Rows from block 3 of the fusion encoder, named by matrix and row number. Rows with one number belong to one neuron. Each number is 500 + 50 x the weight over its row's rms, rounded and kept within 0 to 999. All counts start at 0. Numbers have three digits each. After the name is the row's rms in percent of the matrix's.
# gate: MLP gate (fusion_encoder.blocks.3.mlp.gate.weight, 848x320), inputs 107-213
# fc1: MLP up (fusion_encoder.blocks.3.mlp.fc1.weight, 848x320), inputs 107-213
# fc2: MLP down (fusion_encoder.blocks.3.mlp.fc2.weight, 320x848, transposed), outputs 107-213
gate.197 081:501497518532517424431534579478483472549449420530565457458531425497501413528465495573467525509438438509529487463472490523426512502572442372426558446499400490494415501551505538487509483473488537501480558595417514536536541468464428523553577496454450536526525486369534473483494521507636480479467526493478513537620490425433513
gate.198 096:554505402511431508448550472488523448559564512526515594555422490451428417574431558526462490495520437415488510516456535400488514431540536320510454489468542487455455440502389516462531457464547373583584606536550481548476504485571431520527454506479489519530525494474540508476524490588546509492460571499517501563500519415574493
gate.199 086:554480503614536503526448472413513502396418494529466481414520478521560570522552490383538463469444497452515584442535505544436481508434533526509571452501528448515529569512428491574579569430512472592523558560444507596494492514514419512484451447408459515472462499418547495542498393468490503500522518562531489496538597509508547
gate.200 109:468571497484515548559540462572476424392458539481445512518507472494470551597518475489546546545399577495475413549523595492516473609534507570488509498503400524413434455495521441466478461542544458505452530622518536487476526465483529516480529537440446427433482523449504440595489430500541478496498494486374473588523472524387448
gate.201 071:432422511459479492547581579557455472491459532557536453566437492454500448416490487432373516506477554520487521634541433546479526538521503477457463543497598472518519555604545440523514539465588605525451516630481522450499437533468490463544425555489410483503492526514475435457469537595419520454509539555422535584525448467549520
gate.202 101:592512512424574458516469524468435551475425425478490500534446583456518450475494619433461477580404443563524486547582460516472497549516524501482542477489461508495413492428468460495522493557523457401493461562429531493509489567568497455522601387491519433500434551534569525420487449496463522512454461510592487559428466520504573
gate.203 090:510549521474526423564548531469514424481463538555456515526474517448456502532584407506553569455422602546554432428544554456434550491548489525519560506532534389484611591462477535485502499522517442490474424440421455579518536482586541477540503527456408439489443503497473486437418504502496420461509473546591548513565478477473516
gate.204 087:481527512525476575555496539500554503587540490482489463489560456488524515554549458552510510495456495481561555498510529485472491555441510455492426637565502389448472440404467521546486449535415539431617500552502485424546471599515556543563520437459455484568523508493505570555523540523482482483453417538423481412516419474593500
gate.205 096:508479373418529353510536534385442460470471500560559547464441544584429521505522462526432461470415424491470518547578508528488523508436501430445411505499518536546462524463452479452455492469438499432530526486387450523435454545490519577562444498478482456483420482468500439484450565494480464517524499535535494474463552543468514
gate.206 083:464528443492567484434468460527519491544475495521438476503456486543530491539455465449446522485443489485548523458527470543431496465578549450438455488586495557496435415561585540508487474591502442521537381538492530476511451507535524555511528564457500473583474536483519555521567552568484586483567563516566453547439554572442520
gate.207 123:506495526465519648525454448456459523531494452572565491515535442494489472528579575521536462554501537531488491568556499498426634473428486451466503645411452466447464530513598443384452554566521455461453441568514500475444481460478501524555496424457543446522406437463512488516486431562533423440453494543554527507500470495488547
gate.208 099:474469459511532511615597484414468499521552530541457483510464422491472501565549470445496525524523504431395531512526504561477408520507577524481436490461434525455587510364541474539432505488544385435454584481444427554584572431557517468525535397521548500517503424451498516491460528423537396503456450454468455538532502432527467
gate.209 071:560573560518412500511526571405592515516566550523557530534530592517496535557439544534538550616486510406553432451490513516523478543480418537479475546449464489502501529521526563363481448478468515450432471478533516544495499496557596526466500536484481494452475517439523468407558454485498506536496499504621569463469489476516487
gate.210 073:510493502478443484490463496385511563531435481631600481497547457435502442422453397589564536481521454520612441517585472453486487438539452551494432494448542547484567455522554498456430467513446532418487440436511468496570539518448508531531492528531522479496566459516476578435472469540516470462512476488450536451473536469550519
gate.211 082:585577476474452558457502507554558502513532465529493462472544553480408528532553530437560544479497572465533511543443499533476585668473545507595558494554434472441584486500443460506550573492417541471402485491474441576413488555486495514585560586414555543545543432457541500498533538537458477560491377550561517520500503502486520
gate.212 095:513520552585433489594428485505609470439487568523487439474505481489537584575415489566413553576475466584452519560471493516493532435484532529498456487561478459457562527477518574485566410481554480506528465542438529437573440515498495516488459451619521550457475560435468480446488462494458448487517470587491528445481618571489476
gate.213 094:562461588432527469510500485517503511470507456405497594547528554523484493547495510535490489505522519447459427511519556528459455508547440526578513495471444532486562512509595440514475485513490399496516405492483624459477430578469427510413525558467580447427531557537574527522458521537527495441579543544471511564553495600481466
gate.214 103:444490546522496451479526525485466481576522572481471464436502482526547512452506437532536512438475520544508503513502429422544457478424529467476478474493519434554481422564574477586543553455534511501437518507473543499535552581502539544550583526518549484535532471494481516447489539522510458581455457614474551458437539500512505
gate.215 128:427458461465536510457564516471441502618465444480494499466461501504485390519433478513489460471516490496569573463411491479462528490513549464501531427484525538472416528535516617559455470517452512562480544505474592495495525465480460529560538463508497517518450446423537500443493545500533441516589449426487561523586465512475561
gate.216 124:491492528581434549506451505445482444496592510562458436457566463424457441489540463508527452492620558502575419493555469525522431543461519495419454542433520443546501537562467552518481555476525498446469489451382450542543504471503521520605473460493553494605445487434526564426535641438533414511507463574503475466570571552505448
fc1.197 092:465477415434562465505484446419501430526457486473541556498462539500492483406563463439565409609520463526453419494407490493513471555494488486540435543438550521409508408496483551462504484524613539488504446461484544493526554551553470548454493418518560580487584497548428420446542474552445515560591459569554416464576561598563480
fc1.198 097:445522531573573515451510450426607481571594399452500625509485509484395479445426576507442556476473460533568472555431543563509562450489457498490516535441506481521383412438498434441514546568442420671481587500433484554461532426457477510487470497489473589534526602435482484457523447437570433397473529466463450425517489519450465
fc1.199 093:484583468550573542536397518569441547475474474546547565566545447434521546463492588416598588509472525548376417543554481465397477444556480500513576433480486457413512570400508468581442577498533473440494440476408439509516430451437493534391519515469527427443482596591569429467424509473446551567486466533480547432564398563520464
fc1.200 112:446488409521496520513487581497433577495558518428458572578551555462526466347490588575431443438503488462522475469601510540475474526476563456590460492628484419498485523486458452522450579500464501494469502412445454509540510492527463506461545474527499504481500489519402609374514532479457529515462433395487468479540494496489424
fc1.201 077:549521416564464486531526514445513469492487458511515436488562584523492555531410573509550560516489466543558537442424577577466562543472518504570441546578471436535517522449573560447577474453423442497460595477470482526517477470541511527419596506557477450558534531506475587480489560444520549512537462492501547596523496540468514
fc1.202 101:475468540471519508512531554573579523497562590469438471449496469469532474562518445452637516489548502477570537483416525492536521443493537468454506494477487502423564497486608472505503543531433568577532404493513513518452596542475470474510457629394458516514515487501466422601611539559514495568491585441539533500546561532609471
fc1.203 077:511525574405478583561473430536419541446485571391470595520564504573509458540515413547473490490477629451485456559492522536475509455527586484413462498518415411547462474478415456482416472459425548522528533537457586511494465524577497486531507522561481450573573458496437470480459465602526506451527605511486435443483577446497418
fc1.204 085:496489462474515512480488558487524567472475454560467536540542538407475462394450530532455405510449504512462461444529500512484502422556477418528431393606483476611465546470464480561499546467532541483492451497545540546494432419544544483609563436565488446573494546448479587536483488445527527427497548507458591505459524510498497
fc1.205 090:477397490513449594532508504476466470538496510444494523512566553530456632547463552498432506502482452498451401487525540456517503458483577579484590481500473475469469481444551512461491562496486530505473500480480482626440570530500507509500490467494494478498451486547441520555509463530450486474556442468470451474577556533541494
fc1.206 076:469441529481491470475466485480589539588563520555553452485449527516453445522506391484448440552489404460495486589478430414456464513489424515470487537523489517432512494537478469545494468539434553558537489582459473439525620480527455505496533567456440533509513427426498519512461529525407497502452492548538495475444446483473452
fc1.207 127:408537557514431469579423431504543542468521562453481520404482392523586431520484529382440554515399458492467608522534491514418421474553560555492446377432474517603509505401409481489532374614516537564504451467435463523467510458511486514457493544467603513536568489552454520403545531471401537569473481422534534509540585471546426
fc1.208 095:560440524518513476444503570517544474542477457559564465501520481487451492561464485580458589555569524455569413516503485488581550603382512503444432520562491519425466450502442465591554501571581592460431496544491472506435468467537500473489569542518486462495611442513552538502504533512512405520573523481564562582460411483396470
fc1.209 076:566552504526416511581499500487521507453547447601481468450536533372479511428559527552470407464534468551518573540545514578571555548431513436521612512510425533528565481602442474562461526571484551439523441558511500539490514555548441446523519423553535460495514558568582473588489467506506490396435554499478471521528477448560485
fc1.210 074:469485589465536542429506518544441484557451445536478476563509530498450632567409487500489527448473493393564552600464473403504532511444436588545419484444508407469577491532526590536530491533422577410444455624395514513537489578410503570476487496489463464475564514479546550517451534572444555508552545616542502507485474511600548
fc1.211 086:443426449516547463506558451566661535478478472565499555554524503520468511546415607431444498619496541555485521534466525562467488469454427494464481446527436588517586455554464461579545460575449536470512533456502587473415437435483510511541519518508446620506507502501503600520442560490468425488484404509535481520477605458529465
fc1.212 089:438401414484499514503608560514453511576483480594526497434575533499553348499583434446530397493415469513518513488523452516435557481447467584550517535485544515505354489567546486531496460525453501457466505546514566539493627462414504553459503522509509426570509445552514481381419506490489518552539525554529518409560482409525538
fc1.213 088:474533434438528542519535507535443468432538473573544544507513508562473525515412491414474480533549539445471565516529489576560453445483445512546429474484461509484531451528538514447515441469441610536611494514515581553418521546512540497469534474504512460498471474560483473523523524501530528560501463462547538503462525475388456
fc1.214 112:513499584522521481529526417546574526521515541562461477508462439454484532527572555516453438506421486536497458504480578447455465475559460492561504446519499486538437476478478520452547567513427459444603522441512452540411563537527512486507467458474400575542462504500540423407520436463565583527490535421605515469474428568509623
fc1.215 119:389440542517499485485531536406523483547474420570406431431571512441528544494435527533517518450472501529556507511480532530456543461521568451458573528516603513508501494517515524492413477503589489576445609553469498551522517498349486551463530477538511552553526492436452566592473456510455450487427468544516408535471612494406488
fc1.216 116:523549455494505581482488443438518419493529547596514503457529388555396379440548491515511533426586514501555488446408500530540415504503550458441356469499453494539491462557448476571480511479505589528568529412490436438549452522480423536567512552409474465575585518510416508478480497513500516508587506454359465549458486454477487
fc2.197 085:415477536493466471562538448428556428515473523600545487536530427539467486532503487621536476502543522579505534469468472451422431466539588517540542489558565479529485516424551490466477424512526564431523553503547569490541485514527510442567379442521568475471514503503539484484504529505468527505516498457522447480414584414574461
fc2.198 093:582498454542524450427482484621569485489508643499462474506433561495578508479462498584496567525446471430505502501574465564449434540469425514484571466413458426572471589547454515518517417469553469503398542439436465442558551454498497484547520506571408550481431437426423489468560629439421511579567569490550521552440541526590533
fc2.199 082:461498466499538625482436537539452515594505506419453537478540439580442459465417497595519538490512580459575494521572472488511540492518520526408455570617481439517533530465431596649518551525563518395435405433409558449467479466499463531473441507541508522408515481583500485483545447445434453520520487471527443442425504563559489
fc2.200 119:513496515468620576520541426533502466483505466456476505518579498498454567574523416560529527513469548465562533520479526407598471475471472460556532448579491499463564482518495490384439492541508515512465491559428552567490461514487473533414475512495517418496414489475493517535554473564470417512525514453556548471452543471488542
fc2.201 068:516501490528557534449506416517565545544466585515462458414584486431493458498592444412499420519476524474426519435517456501557426371462548517480542556499565428534455433530527463530536461502502466562545535479598521474438462531492544397538473546563556433533486452480501476559542526505625546488451563450478407550489490498494507
fc2.202 097:492527522432488465502555550436511568481486459493433472520510592511484407521604476446503475545540461478460541502516506558489549449394586545522460436494529542491502433413483500484562499455466492511475556537533564451470429427523510614465503588473548513452475559610555425525563502470478524586536416577569487516543533477523494
fc2.203 073:503571406504506501473434455543463482543525501439507571631576560463510485465578509533556523505502578384394440481529449514494480457412530544429524491439474483500551547472537558526489563494525577446394605520609551463473478443448471516514521531390508538576501426464487524499466494568569457434485518488518492527523491465494493
fc2.204 082:462450483484514510556615501485504462500633506447502508549452583512543485515465522598468455537454538527387409493525478487427529430549506462480537545565470468592408483500580424490482452503560510450476533523429468478586475533536417446597482609372438467452404552482492485515516531564563484510473470577492510475566464546510454
fc2.205 099:495549477466477587458494538464519570507510480410470505532487619485518508474502497457535465577502496530456514510527456536430454514499473513502444494465499492586582430490479445464490547504483532471494510432456445476410528504403492560508542544508541420469451539499550391552530513546466552522505473490541524512579518501412412
fc2.206 077:540535540464503567569456439473498458443519445531410467516504516513479554478455523506568534503424515549565562548493536584463509393492489543513545445438410534573509432517609426535489481477522603559549462534436510537467480529489505520470524411478506559468532590583549485510456534474529509560527496542431604493447522563465562
fc2.207 121:494630397487518590481514425452457480488618497507473581527563487477482479509546530543594578595516573421508545545528513461529489508578442486499552436493541491528483400482529552490476569560471526480511513559510472444460525623442462462541496480480375539576558501393446501438441487431507518469569515473495455416462524580519573
fc2.208 090:505564495522526512549585560520514513473498549369542500498562520480515500502529503457533515511547551628499526563524511469460452595499514539472535494611519567662523436496492458535512532525505519567543450515451438429477498479537470547476501532459573467496560536508478609607529498529525473504485494547399482528511536447474591
fc2.209 075:504563541477497511562519557516525396507460562580529536524569625583489486447448504450418529558472471509422572470478487447526543459480544526403475556516545477506453528498472535468508560557497500471434451496501551605507448447475448521453499526553614500540539553496501450474548396456432591522517472424502532476512454536445475
fc2.210 082:501507529439547528442527455574454427512497472532515498510585546441534438510504503518552597544517558581397389500421568567470580514459555439481531601517468433441478445513534432605508489537473524572532567436456515553489543529608519479437441589509567528469566530626501460588428485529555489461460510465483511534478424463436492
fc2.211 102:491520498520449547570485415521589585503510496547507566525499467426538457521511455512579404438480448487479577532507476600500502357474562584575478397495454520447524522466421522560502544426417440487466462538436461546397491528499402473400512444495477534434585440443554491507621614508546502454435488429402479493490532527457535
fc2.212 109:489577449599531522541430593542539561475497522524480519519565450473388454474463505469516576561430512547527502516623505478449536476524498425429513457541430537514503556463460504553546502530471494499443552513503484451546484484487453472551493484416403483427562511466537460392586533457568438513527554453458533586537437391555494
fc2.213 083:526491520443570388552448444523485513577533489459499518496493548501471422519413501450412531499403474558494496581572424491520476500549441454484520553513522523525373535542439373422501449541465489600584503513546602524457473572516541529483666541533525534448518586448455445471538436459515538486504496485537483477519433405469496
fc2.214 112:501514613523491528584546475488396541451484490550503506411462474549533507485518432524484583525423546517469588531570526619508592503502514496540487486513584476475519479470552409560559504385497472492518480466437607545492444567561478474534462486465509486416519524478533536554510478487502341539444530620435634440460566523530417
fc2.215 119:553419474579363528474513467536551530437477472553485612506481493497510477521481438404539485473471556520542593593413509587451577499442489506475450557497576477500501550522467543538497491526478467541563498441478475474459541547588477447442599598486512459467488494517522487491477471536561551470455614554498516530446442491494534
fc2.216 114:456493484561434469585480520509534489584495514522519569565446547483411539540531443455536556600508459406438487521505442418577522481483513503513510560387464509524508459543419474529483474573455460507462530481521496457571441424531447476445448552451524477585459409524523472520558479559562450528551602560469379439511546486495547